config = dict(
    model='text-conditioned spectrogram diffusion model',
    dataset='synthesised imitations of 52 everyday sounds, one a clip',
    train_examples=39062,
    n_mels=64,
    hop_length=160,
    input='log_mel',
    spec_augment=False,
    win_length=400,
    conditioning='text',
    arch='dit',
    objective='v',
    cond_dim=128,
    tokenizer='word',
    vocab_size=91,
    text_encoder_width=384,
    text_encoder_layers=6,
    text_encoder_norm='rmsnorm',
    text_encoder_norm_position='pre',
    text_encoder_activation='swiglu',
    text_encoder_mlp_ratio=4,
    text_encoder_head_dim=32,
    text_encoder_fused_qkv=False,
    text_encoder_bias='none',
    text_encoder_qk_norm=False,
    text_encoder_parallel_block=False,
    text_encoder_dropout=0.1,
    text_encoder_inner_norm=False,
    text_encoder_moe='top_k',
    text_encoder_num_experts=8,
    text_encoder_moe_every=2,
    text_encoder_expert_mlp_ratio=0.25,
    text_encoder_experts_per_token=1,
    text_encoder_shared_expert=False,
    text_encoder_positions='learned',
    cond_dropout=0.1,
    norm='layernorm',
    activation='star_relu',
    mlp_ratio=4,
    head_dim=64,
    fused_qkv=True,
    qk_norm=False,
    inner_norm=False,
    moe='top_k',
    num_experts=32,
    moe_every=2,
    expert_mlp_ratio=1,
    experts_per_token=1,
    shared_expert=False,
    patch_size=[8, 8],
    layers=16,
    width=128,
    positions='relative_bias',
    residual_init='none',
    optimizer='soap',
    beta2=0.99,
    lr=0.0017,
    beta1=0.95,
    shampoo_beta=0.95,
    eps=1e-08,
    precondition_frequency=16,
    max_precond_dim=1024,
    one_sided=False,
    adamw_lr_other_params=0.0027,
    ema_decay=0.995,
    steps=7000,
    batch_size=192,
    epochs=34.4,
    lr_schedule='constant',
    warmup_steps=140,
    weight_decay=0.1,
    adamw_weight_decay_other_params=0.01,
)
Rows from block 5 of the denoiser of a small text-conditioned spectrogram diffusion model, named by matrix and row number. Rows with one number within an expert belong to one neuron, the router's apart. Each number is 500 + 50 x the weight over its row's rms, rounded and kept within 0 to 999. All counts start at 0. Numbers have three digits each.
After each expert's rows are labels from the 100 clips, of 14976 (inputs lightly noised), where the router gives the expert most weight on average: "top examples" is what is common among them; "band" is the frequency band that holds the peak. Only what is clearly more common there than usual is listed. The data: synthesised imitations of 52 everyday sounds, one a clip. In brackets: how many of the 100.
# router: router (model.blocks.5.mlp.router.weight, 32x128, trained with AdamW), inputs 86-127
# up: expert up (model.blocks.5.mlp.up, 32x128x128), inputs 86-127
# down: expert down (model.blocks.5.mlp.down, 32x128x128, transposed), outputs 86-127

# expert 24
router.24:482545462460432546512455454454540450528454519426416472487511475489355502556521626522458450500474488486499495420518628479530532
up.0:476512530621455534574450559533597495555516480473515512501512507539504535491523463433511513455528510479516450455576536467504431
down.0:499510556497449453566474488519544366493527493415464504495496536417515538499516531418521570485474544550495540479482449477468554
up.1:438535569497536505502544481389486468515375543514506522462532485472431519518483509534517461476488498602513480495549530439552510
down.1:490440484529479534511505580532492464426505483586498457444647510506437496550427442518411476538447576522526531525554535498466476
up.2:472464518488567499525527453569509483472513464422432509443540421561418520457525543523476559415609564493508430438466510508487508
down.2:489498500480524462415491591445424468510567583529504498467622504507497523508482445413511543571631412460567500503438540487453432
up.3:459453542592653509458542489432428385507583505473573463514494548502530480470508647444532505523549501542592528517479535518473507
down.3:412515513494364488586530520499522413520374485554403543488548504530551458431514503467500429525501493529517548518430576405570425
up.4:491445453463486445510528442519469619477441527508566438446442597468581500464532466545527511484488459528523433425526494442488532
down.4:465482468498473492546520566528473459529509533447493545480523513568592567485449520453564485452466491537465612579500534306551542
up.5:495458473476500571506562452382525431509471487545547522635479347547549515535471504521449534476467513510501401457454560464450554
down.5:522453552527464511483477520502516713519572546504499531540558561450473467482477461425455505483471509569510547510494527549541575
top examples: mains hum (78)
band: 0 to 250 Hz (71)

# expert 9
router.9:519517504502501482495570490462557383476486482532506454474521543500504501511450514472486465430554539426538540592511407588477544
up.0:560450570608467430410525526494476464546401518584543527552512532504558467556497450402584542488508581559569493524456417435497545
down.0:540474548547506535584480429402635432484462467495500520628436480552429497517504550587496500605607466433498546451501527497483542
up.1:602498521502498532427500516539517385486552392513527391494523488494507432598533498529454547552555506493540539540554480548532507
down.1:578477424457501534466489510431511559483568428465481578509503473503502539459598496432512498567516498477482486531448528577520522
up.2:566498428504344558518513530428459521576520473465622562548504557525484458467549364480521510469394460340559511524513503463505469
down.2:473473462579661445361525517479444555494515469480401525514562579513523482464565660449565476578522561472558473522505541462518552
up.3:556439505533564496480459422495460411416407610528448472512522496558603481504484465464491485481435528438483496531444500606441511
down.3:519482548534458390544554528571582452385530533378481500589578474371594513513509541507512438521488497430521574442491569481523487
up.4:517458469437534435514430480434481393500496461491465425530474536569448558500528468528461441464507407488521418511502501541467467
down.4:526403497495478527564542593491535615513589508506487612471475477449460473486552508475516530465475472527485496462462502548504493
up.5:598457502480494478534542465501565378446439549536460491518437504407585432526502575456591532508395490520471519468512479411487578
down.5:437468477579504435446497600498472606529519492474500463462584437491561493513517502516468517513509479537492517489495594478516598
top examples: household (41); typing (37); clipping (25); text has "clipped" (25)
band: 250 to 500 Hz (30)

# expert 12
router.12:452446525506541480441483468554458459522516449637559526520458549543589498450524408506500546505500453467510527441507488479481516
up.0:525477503518496432436553446567589440524516530452484484404486572489457494506465567490502454462498536444513480544532466471518497
down.0:472523515485587480633506531562534530443522483478437517591476517534497484522501409459475417615545484379508381512575528531443479
up.1:472536636481518401528469400467526487512537495539510456565532506451425484434487504515500473472457515553512431520454496490440574
down.1:468519540568564426462475487480573520537520537440505544635512447516482529447526530486441502521505566530474402485516549548497487
up.2:490495554577502474456416483490475432520555467540476501470479469487526490474406418654520531480588561454543549509510466626561554
down.2:503513505443515490471482542518475398598483554515545551579547529620532474544524471524509569499479453462496486660508469543537462
up.3:597566550439433463485527533491459425565464417507506549444525506473430453446517491375460440580489547473480516545446583562516528
down.3:485498496570566470476499535506560507545624521479462559424514571519381433443437464481482487498494463563370464470631435528512439
up.4:510510509527538496579609549491516564415432506420497472544332461539515528502490458444499468527478477531517510534542494490452581
down.4:446517483567546515471444548498442537501612490502528497510534446389530511512516487353520507477516494553447522459528469561538451
up.5:549538454426434518591449508500571484553461488603611507490497519634431518578476472406542487474475515467536507481500465479475477
down.5:489528511544545545602530419456572561467487557517589525541506371409515503468468478473399470497576521577484500486457464493526497
top examples: mains hum (50); engine (30)
band: 0 to 250 Hz (42)

# expert 13
router.13:449509472541475534474398538540498613419434515513508533475453489476501464467588511474410553461490539477524550493515464357538427
up.0:509393501494462571502481480537536597500526544505540437555589415496523443503419518469544441564441475463533500442549611441558542
down.0:536499487596525461442544472536534438556465515447494474550508565405529466566492508470489448550515513510556483483501518567567455
up.1:422527479545449457522548532470403434527391486501563499477615490475552458454419547540426479419507557530522461574433472527485492
down.1:471468479507495502533477490538448602514520481570545510528542479497504529517474550528384479499494523502523500528466498608502452
up.2:458471481502461499483487551455555434550454451530573460379485541545468571405584528451465436521509494487491535516571492511525522
down.2:448569482574495467567430539512533558506535513472480484401527525457477556421534476404577540517554499534511520491494472585455542
up.3:564514529518476506525444527523529479424518541528440459556544486400531504493422536529525499502545469518485529397470462488415477
down.3:474580557420487546485587451502525503496605573489480535538524574452396474533447521481497535484504497450558413468522542494402555
up.4:572609502513500461540544521480512479424502493544478486498591453504423505541477539525506385503495475447587507503425406592506373
down.4:504525454489529568460483555483565508482462517489443515523567579383500458511467477605464517524504455440529491518482558490499485
up.5:506479457565556520553504478547518469496541411476459547485502474495505532528465505455535519523488540442598454465534447486531495
down.5:521470621536453576515559533606562465526542507490442472520433462508522456471532562530553425459559548564475448472577529516478475
top examples: nature (68); clipping (36); text has "clipped" (36); waves (32)
band: 4000 to 8000 Hz (71)

# expert 8
router.8:571485513479523494524466478503508433518531493481554534480542530474573501539494459470575518489388439546521480571448465526547452
up.0:552533500414403479538509508481484322528534497483488552495528515598498562499438466517519422501503500474543525529558493475564365
down.0:404536587527560587508496522453542505459414495538476474553438552352413571511496425482543537488559466445565480437501510563418469
up.1:513494454490480501518500531520548608546493543575545537499413481613464434517454491473529533441507526468494433573490480534420505
down.1:523478484512505523480434511550550400481489508526499501528553490536537447504512468519516453487442506566457505487487507438463499
up.2:446452533482573496516413511393459472458485632543469510457501473433514522481494486470494539497483492499571446528477544566488465
down.2:559466450467540513503678518496489512488457591407551406565393580510499532539531488526493449523557514461483485539522497475481494
up.3:557483531432484495472504521537544438544474502483453465473534513501458566548488495428514557456540519557478488487528515438544523
down.3:572463548522470546493455406466531396584480444510528445498494540525509449486542514454518456481619521591438419522482458522445587
up.4:433558531491509557330521463546496393471478540511470594517495531445492471376464465495496568588462481478410457523459518528576526
down.4:486631488521521490318497524556506552459625540551521427548456459512527490592485460449459428625509527506553546517485500510492535
up.5:438507489511436404529560587523461428489518484451424551552504488552501420529546497454425466484606480406543480522547578400524470
down.5:538519534472472440537565453424549593434452461540454486481507531431525523497536496488516439482561470470513457449499510529468558
top examples: household (61); typing (53)
band: 500 to 1000 Hz (33)

# expert 4
router.4:449454506522553497418460402480465394509402511498460529486515522462605583557583527532511529536465414438543484476486515516443549
up.0:534554469484508486491540564532450576479481459531469512379442445559377532532487527527517399457465482514484673420569531507485529
down.0:540518542587538404528487510469537509476546499442447563516545581500581536432458454590458461410481537519566527544525509501432443
up.1:516504479525529663509516349499490486575426494625553507514402386534557524512549508502390504493547442482484448472497491460383536
down.1:492473512429487454496548581593474558532458495538465539562462468368536512493507521560492467477540489464537510487545560503631470
up.2:475436465480547500520466458451504516549457534452441516433510459476520576520473456476543497575524439444500543483572462437430473
down.2:486443447578424528486564561470472435501444470394528480384532488438507551543490472456386485492534539541447546567503547359584563
up.3:510568533545487444532515437498472431534446461508513539479506446474532516455514492661535482536436545549521397503540538494617376
down.3:477482506427475484450421549522477474525549471600565515457518427519480427460397535431516519539509521420488606459504558515502426
up.4:429535509548466484475491494472574506539443452428599609556574520426513503424468443557464489526498470477462425543551512551537375
down.4:456586510507470461440487589495531538523562470503573469539552501561459551484447471467547529446476483456556451427413523480566554
up.5:473439473581502505387515466426475436462514462446507527557557590496491532555540419439568497490519539482597434450539484506531556
down.5:496431567495519527479496496540473475584487567535443586518492460572547532571503431388525403508502418420562501489585516550396535
top examples: animals (52); howling (36); signals (29)
band: 250 to 500 Hz (63)

# expert 2
router.2:547566562434503489563557535471473384424576497435488492486529459472490577488505519544574601571461392483513520543513485528549550
up.0:496427475442457462484499508553426464520547559484458592587513454491496606508521525513523508511471480458496477530477451492510503
down.0:547507535431492460482498561496426563463447407556499557490440531496439488473533465437542543433522544462499409478475556527607522
up.1:498478486527493583509467603514401443410509493539500497483379428489525463556520532461556498484452477487527511561494524485496578
down.1:473494516522477565466470411436514569429475542511448499393487544494493491495501535472548512529460530453524542537457569468482557
up.2:495518533585476556480409392605571541533490495467491475426594552497544549560509535511517463503490553441479468557563529485562523
down.2:486581553524462585465538449479490474363473522558496534543549402456458502552476496461452521487547493446464421549488492564525429
up.3:462478518523601463602546506542548559473559506499462501489539480436451474479415501475509508500451457506464539420511481531473618
down.3:543463514541509555549505384455559581487473481413502450514497524622460534531547512442465537508445531477502544669507464496404330
up.4:497507459572480562576498547554468436550574526501483393481519424595575596542589564563417552470427560532508454559530546466478494
down.4:519558462504575506463400573500462534433552481437477503456480511449575520532519484488533486507360465433610533464535524464530535
up.5:475562524543447533523564589568495373544407517420485492527365508572478551522526486498477511524540564528492544499433498539540573
down.5:413511503471555512467542548530472580506448499498393574488464459433546504447514524521507478508531514464520439523552564453530496
top examples: siren (97); signals (97)
band: 2000 to 4000 Hz (50)

# expert 27
router.27:499459489480546563505547469559633421569446505540527557482624555502468417439498475590432496498631567470489375521465464608423464
up.0:613509495579503505521487554528599441526532459491608601482538551459481568423440503542574488477561522408525473435508383546515457
down.0:554482459440542506456547470487439479478502495582512466561472491445490476487536545515523451496592444527494599440497532471516486
up.1:575495529546541540492498491524480445540464457503562562551526473367590530542481483546511454491463486456481436590527482465562443
down.1:521484489554504478509451427478438456626533482540488541478410519360459493484484452521377557517448493549487473512488487479533584
up.2:507483515605548435455497442462495447533455514503506485558493475497493546456505518558455476541545521486554491481469382553524522
down.2:494494475489508502463565518588440459482486453609502557604453580443446567427475465497478569510604447511483436482516533392519441
up.3:549509445526484504589508568521565443471481464463462464447495504429430594464519568502543575548594436506469552494538431480450437
down.3:519544567500497532600536469490500480567494529615410591414503473465466477488562634490479444535481505524535459501492475550528522
up.4:497492534510499474465577538440585507492448497521515489569611578473487447508429494459516483502583512557511471584506442532553530
down.4:575498481519488452413439508424504500429476512490466441431528564559599415556606546502492464501496529549448496313497459525405511
up.5:505457538511475459411484542524574585620482563502503453462425437564470579457469571474560535561469525493404449569474440495547464
down.5:465527504543506517527526468454528504493515611534458525571411589495468519454603533600483514520524491440559515575531470613546487
top examples: crying baby (42); howling (33)
band: 250 to 500 Hz (66)

# expert 19
router.19:511465520530455468463525513524474431570482521583522471426555567474565471501459476520482431414451639581568478536500497540439486
up.0:518520475433459537580621480612611485518513484503516519496507472438514545469592500502546503430553478523506519597500466400548514
down.0:452511442529468467440417469519440365524542489476509442456517349463500542555453507599492512496443526565522544529457540465602508
up.1:505504486472474515542537481554578514513540526512529535521531463477463491480497536538550481462493512450463451580568593483642569
down.1:555480510568486496478398483455505556572453502551456471468528504427523457560506479494503513548493489468496608459555476574430439
up.2:396515480480560608555465448571512591452532525538485476565465452432488524516485467476518452519550495579478467564497451532502610
down.2:483518495415501468499586536536505624504442481504466470476511411551488507511557519504479505482522467482485569428518509522434502
up.3:505554540511514494604456478440526485473451490559602442541388522419523586515519521472531474533535405451527471436521442522528488
down.3:503448505580440498485509492554606409603480493472481502560534542425475547580497489470485470475513550576594534484440540559538482
up.4:521552491540511516526424563529467471532416536563577497516505552475497461592570490647493526442535562473484437466532509442490591
down.4:402552448573564550484466512499563472443512465539433482544523570453473481544536569518520582492466441425457523508526543519549500
up.5:460564537445491475482468580587519435489555496571379477463522531520440491406530506584502535482468518477593500490442478542536561
down.5:502488527512483570448505459524403464512506561468475479510501512457487532498517437566407480582473475462536523507537473430500521
top examples: siren (47); laser zap (41)
band: 500 to 1000 Hz (39); 1000 to 2000 Hz (32)

# expert 3
router.3:452526499490545484554516608512487369469453527438450528549533424401442472512565480516532553624490460466410483535573503485437559
up.0:378486492570492534479532537526487484404584606501468522543514452524552408414403469486500554513469598523482421538526555578495518
down.0:548457544486496496518477512443593485447397439379532513507537506569477463434539471515546520479470506553485441485545500466584522
up.1:452520455577524443475591579482530406546447503478445488570460601574473537502406422447555515504493454545578512511461505479554489
down.1:559501528600477504550523431474493470542483499537504464569427447493413478508498484549598483548580481512515490549498473511473523
up.2:478582501542500556536441661526461433511483492578487442479422367524578440469509454507467455554482546482550507427543514453615478
down.2:444537507446522482522518510502461602535465507560538482439455359520482533516536450563502490504504473503449518494519481457460521
up.3:445491516524489476528429458518503532642527509625528580502502548480453465501529444429528469539536518481442419594553503572470483
down.3:575540492565443468485599454536460502542488504423439477502370594450456554462503466496532434585555464553461538508519419481443420
up.4:542411461575503517474482464517517395553527552555573528537595493373579450483465434563415544584545515468529386520490498426475554
down.4:529527534513519548568529481590512541605466493554517440574522535493500402470535517488523516460471529451463496476485499506483602
up.5:522519409474453468485496502503487517397568428406576509454552505444521482550570540477566494501496552430369614460632540462544446
down.5:531484474502575523430518599439427430516529568504557476543443586434571447521554445514501509515521414427411447485581504547559526
top examples: signals (89); phone ringing (45)
band: 500 to 1000 Hz (49)

# expert 1
router.1:426381487480594480501426542560518401486566518493413580565536461550451489526471534543426570488509587471453520565435549611486482
up.0:407560499464455525517504431505453388427362521577505462541454468587539517495552490449460497504474491551467574443547533472539500
down.0:448439507533464550492487495571463574513539595502511452554562475421515520538513562465470444540523573452563482533424505475472452
up.1:405472450426484565462503515508491465589461546436506493449484461522452514537436465478506428421525509614366419427507508516493512
down.1:576603529481452477565515534466557491472605485524569383461572505452461473494638543457548429587616421573421513497483524575492515
up.2:439569512557412576480540520496494457389506534426439502549529483402446520476532506509490532541380541508520452539520548518546432
down.2:570447589523530499489480508512466488518412380528497563515430517462486470419453471523502565417434444533516490530422558541441509
up.3:503432442483505566569424487509444473482519522473431515572540476494484495524507492404531509539534386465514572513491453568578471
down.3:437497572513462489504496546553591530555457487544667556527473569501468498489513497498449468421489548454450458522488489514471483
up.4:448521393499496558505510488586493394476504499481459605561574455488533549427516562469510527510450511494474594470583545529487617
down.4:414532553490549433468519490568523649385492471510516518518512475601448481487579565550537463525498502491525464526445435601560612
up.5:603459531520542347555573511439511407375557557536487461443508507395524538525484490425506603535529427520503506440537572466486513
down.5:473499542516471462513518455565454500470549582515565479555510474490546512599510454547486520529566562499493483494506494462420428
top examples: animals (57); howling (39); signals (33)
band: 2000 to 4000 Hz (61)

# expert 23
router.23:556509456481443462516568474545521391555554483414468442511476458565500461534530481494509482477443445468504535533474490463564582
up.0:440464512544537400538492459435483404470509525509510597500450519432486528560540440574495472496516512488543521379506476479472537
down.0:545448497472432552503460507540494579456527489425448532415475478506446493414579459497478535578385482436558490489462464514568498
up.1:418526415519511429362433469552507452491534522526401550481404479508414511563524552576477529564473503449514520534461498555439541
down.1:527566553526460466384564557475601472482494506495423503514546543529609493485464535501515414578580505568442543555489506489494606
up.2:507567493547429458458539577472508532436479397478505458528518471510484542495526521418496471489551453455555589553602543539466482
down.2:492535489470541519455509439510524505507520450472458527545532559548573532536479550485472499498558615544539595494511491471576494
up.3:499505407527512541498467495434446448579516409402517513609557473495514467511569480561420462428444459433544548527536469523509413
down.3:626439434483568490462571539504601505571494391538485567483465587473416468503439491466522590413524488465596444513385564525430464
up.4:434490520482529428461490513541437437508528503458380499527488488510511470456446438419573557464517539393592491494549563532506519
down.4:493522499534595466517539547565548541486461589476599500474522479469553449499505516513460559588473516460577519524492553483467537
up.5:496540526437443427500578508460551431548511498509535498581526502591503530441478500557484566473465502521476525514535474442581525
down.5:482459560555493532569432497560404634521555534440503450498465543478475517484516477556556479513474500483474455406502578499459437
top examples: siren (29); crying baby (27)
band: 2000 to 4000 Hz (72)

# expert 31
router.31:497462440584498338409482469430506449509506563531507462461548485518564522526457493464461520490504530539495451519440522500535523
up.32:458526452553466504494550468534479507506549478486513474458597362477449562459541501530488457512444406489516539499473547455484426
down.32:519474461552535432458418465544424460479519531512472554498445589439540506422520485447516476472504541512436515502477511456396525
up.33:481558584400538443507488545406417450451553421466422456558490537523454531556462508462526505572615430509493526608508518436508465
down.33:506473452420424422476448503560479515522461513421523496489529491417430466538546549609544479556523449551571487528458511497618407
up.34:542572526579470465411501515553476442517514472439508491492475509500544482486488426400476378525483487576574518462455453371505483
down.34:523600409485616469515554588499549540494480514496440427473540468448463501496516517469461473560443443420413522492472522483448478
up.35:506455467544459435494479430472421437454499498483498578433483465492405536519526539420463428498503526441518442472461470449586453
down.35:453532468435521424526434577522496554541468450476519420496505490525541518534544466526475531456504496535515513476439456516425474
up.36:442679421537587408530492536459390422506469426471469484530450468506618557566601496510508474488526551541398479446485532431510553
down.36:603449493468490620384463511492369501523482522438394467487556490578407538454550425542472528454559514383416496500468474527522470
up.37:476554519425443502419489494519521529531527498440555579471603474520527431528410459449536516543499507495394541562604487529465567
down.37:504448496580527487596495463505470425440536508570416597445457464442497445485532508411518528417449518488398554442580478458497547
top examples: engine (45); machines and effects (45)
band: 250 to 500 Hz (40)

# expert 22
router.22:480478473446480477516586577570529398563629552420502470530536432523456543511387526498604502457502535531466521482504538451619467
up.32:473486505539517489517481568499549576505571515525574447680616513545517509473554516463463542486507515572509558498492581440486475
down.32:506489517568537572506470519539534436493553533512509500481481538591494525573531524522546493501474548480530546539520570525678444
up.33:506497508462550474541476532454524444524595473549533532504523585478475415456512434540504471488479507496470423492508485516478452
down.33:500482460515557515545548508534458500432554438591578514542513529490392593503483485494522544509421558448498530468518529466423371
up.34:447514464511558527472510434553494488514573360447522467515570514479573514552506462450500479504500553416466529571527528525463499
down.34:556573488484451513485549510487577441479495569544441531520434446506540509545626537496533453421431461443431483498496524528491552
up.35:575423545485476503492419457642449425607364456473466486489391480511542458588495482452487452519560474454487587461506545517504445
down.35:508585496482538474521532536517570497515555469490546524530537533502433510550492534435477422500463497545490487524528447417469523
up.36:545540490584508408516589587523552492492540512518536549598454592458549518444490546548514534518468573582516618508563505500516552
down.36:492513553576496475538484591442481602416488460507526477461429492566465542559526476508433442459530539480522596458452622437502497
up.37:575513475632452440496479506449464505557556502381486492454515500395552458411461474470503474499524554462511484518463503475503495
down.37:413526479647520449483475594558532516540531473462612505547489501486540478482497496537538492507524490512539486534376524549496537
top examples: mains hum (78); animals (37)
band: 250 to 500 Hz (61); 500 to 1000 Hz (30)

# expert 26
router.26:471521500511453548474425553521498593457437489515534511462452480504470428466585511496405522486468477430534543454538446421507446
up.0:511532457543508498515562596499499539522432445505485480481500468603431490526460527616383560479496467508502489459478340515577424
down.0:522475489514518461535466495451548401610428517431508441467469569454453590464541465550482454498557522544528456439490483457388503
up.1:437481499523486509506490476510574499429542495505474425407457479378454530606525524473508539464424583440514507388436593453477496
down.1:517542555447478482476497440485497351479502515474549489531529479477367502492489526505572515481410546504456568443527452502443443
up.2:518502502477476470498606523593518474499495469474502478534493540468495564436484477505554505464422430477474497350554430462579570
down.2:531484477589477393479534417531434426512580451474495533564426457551487472507520482538458461525461550492517434603506523426433435
up.3:524437442528561467560462553473454435577467463482513489497437438473462464466439521584532478511520558611490539479543401556554502
down.3:431512467514553543511526417461483426589500395513501520385565417483526566465542548478474502526480573551449446510503550407509437
up.4:425510513454493531495514607531464456469548500446525458466476555541592453405510444482487538517513546491483511677516469481558548
down.4:489510510477474541514477577551489557489567528465521525526481485406495521508446536557445398527440518427500504405473477502489572
up.5:459526498502548503534494651461428457484486518455468523468555390534534549594456547456481509427513465537536559559559550612412534
down.5:580516471527452485534428540461482402546468480497427513409515523462521583485477480501503480476528470560455474417449536536520609
top examples: reverberation (65); text has "reverberant" (65); nature (43); clipping (32)
band: 4000 to 8000 Hz (51)

# expert 16
router.16:480548552493431480500490509395430383565423467601566479549462566553505389520546463525454371553455432447514564561558446564481421
up.0:500475507475505433460496479430606542534485481504472562487494628468474508482480511423567447505413504554460500624504519606436356
down.0:498515522530472379558535513498516500536450504382479553536479512472498450505540497443530446416487486517506614444494479589595440
up.1:508531471427501478568577511386525382515538489572540560529477491524528479463487538509510501539452504452504424461584531510439470
down.1:514480511495484431455531420483466458407445530363426495608531513483514435541505457482438464465491555535493478510639507399566562
up.2:552500529575496470545520494549458399488470582487587559547537487525556494502510452332463498489568528530551525486525442479431433
down.2:569417489520456526482488519447481513467477634500531427519530543492471465516465489505494519474467441492465463485412433517480478
up.3:438436534590494514480523397462436466475465512482442502558392472572446520504550497450440433441545570499512540430504577482479512
down.3:488444463527461532439445552474437531602522544527481469562429524458552515495466491575525507460487584481489469546507553454458466
up.4:515467450423483584501467583491564603591450484476539483509466483560513489465473474520542504467496506488519532462440427420613517
down.4:497508524516500517466468506440506703570492513478506477430548516464502513513474491538543503511553495499494447501501492497390343
up.5:536448532507509461541565504584559431473488525449531508501432521486480556501488529435443435447569516500634504526467518501445442
down.5:473420504518497522505510478504501478545473495543498573543437411526496509536519524520401513425382467497383519471552513504566468
top examples: animals (42); howling (30)
band: 2000 to 4000 Hz (65)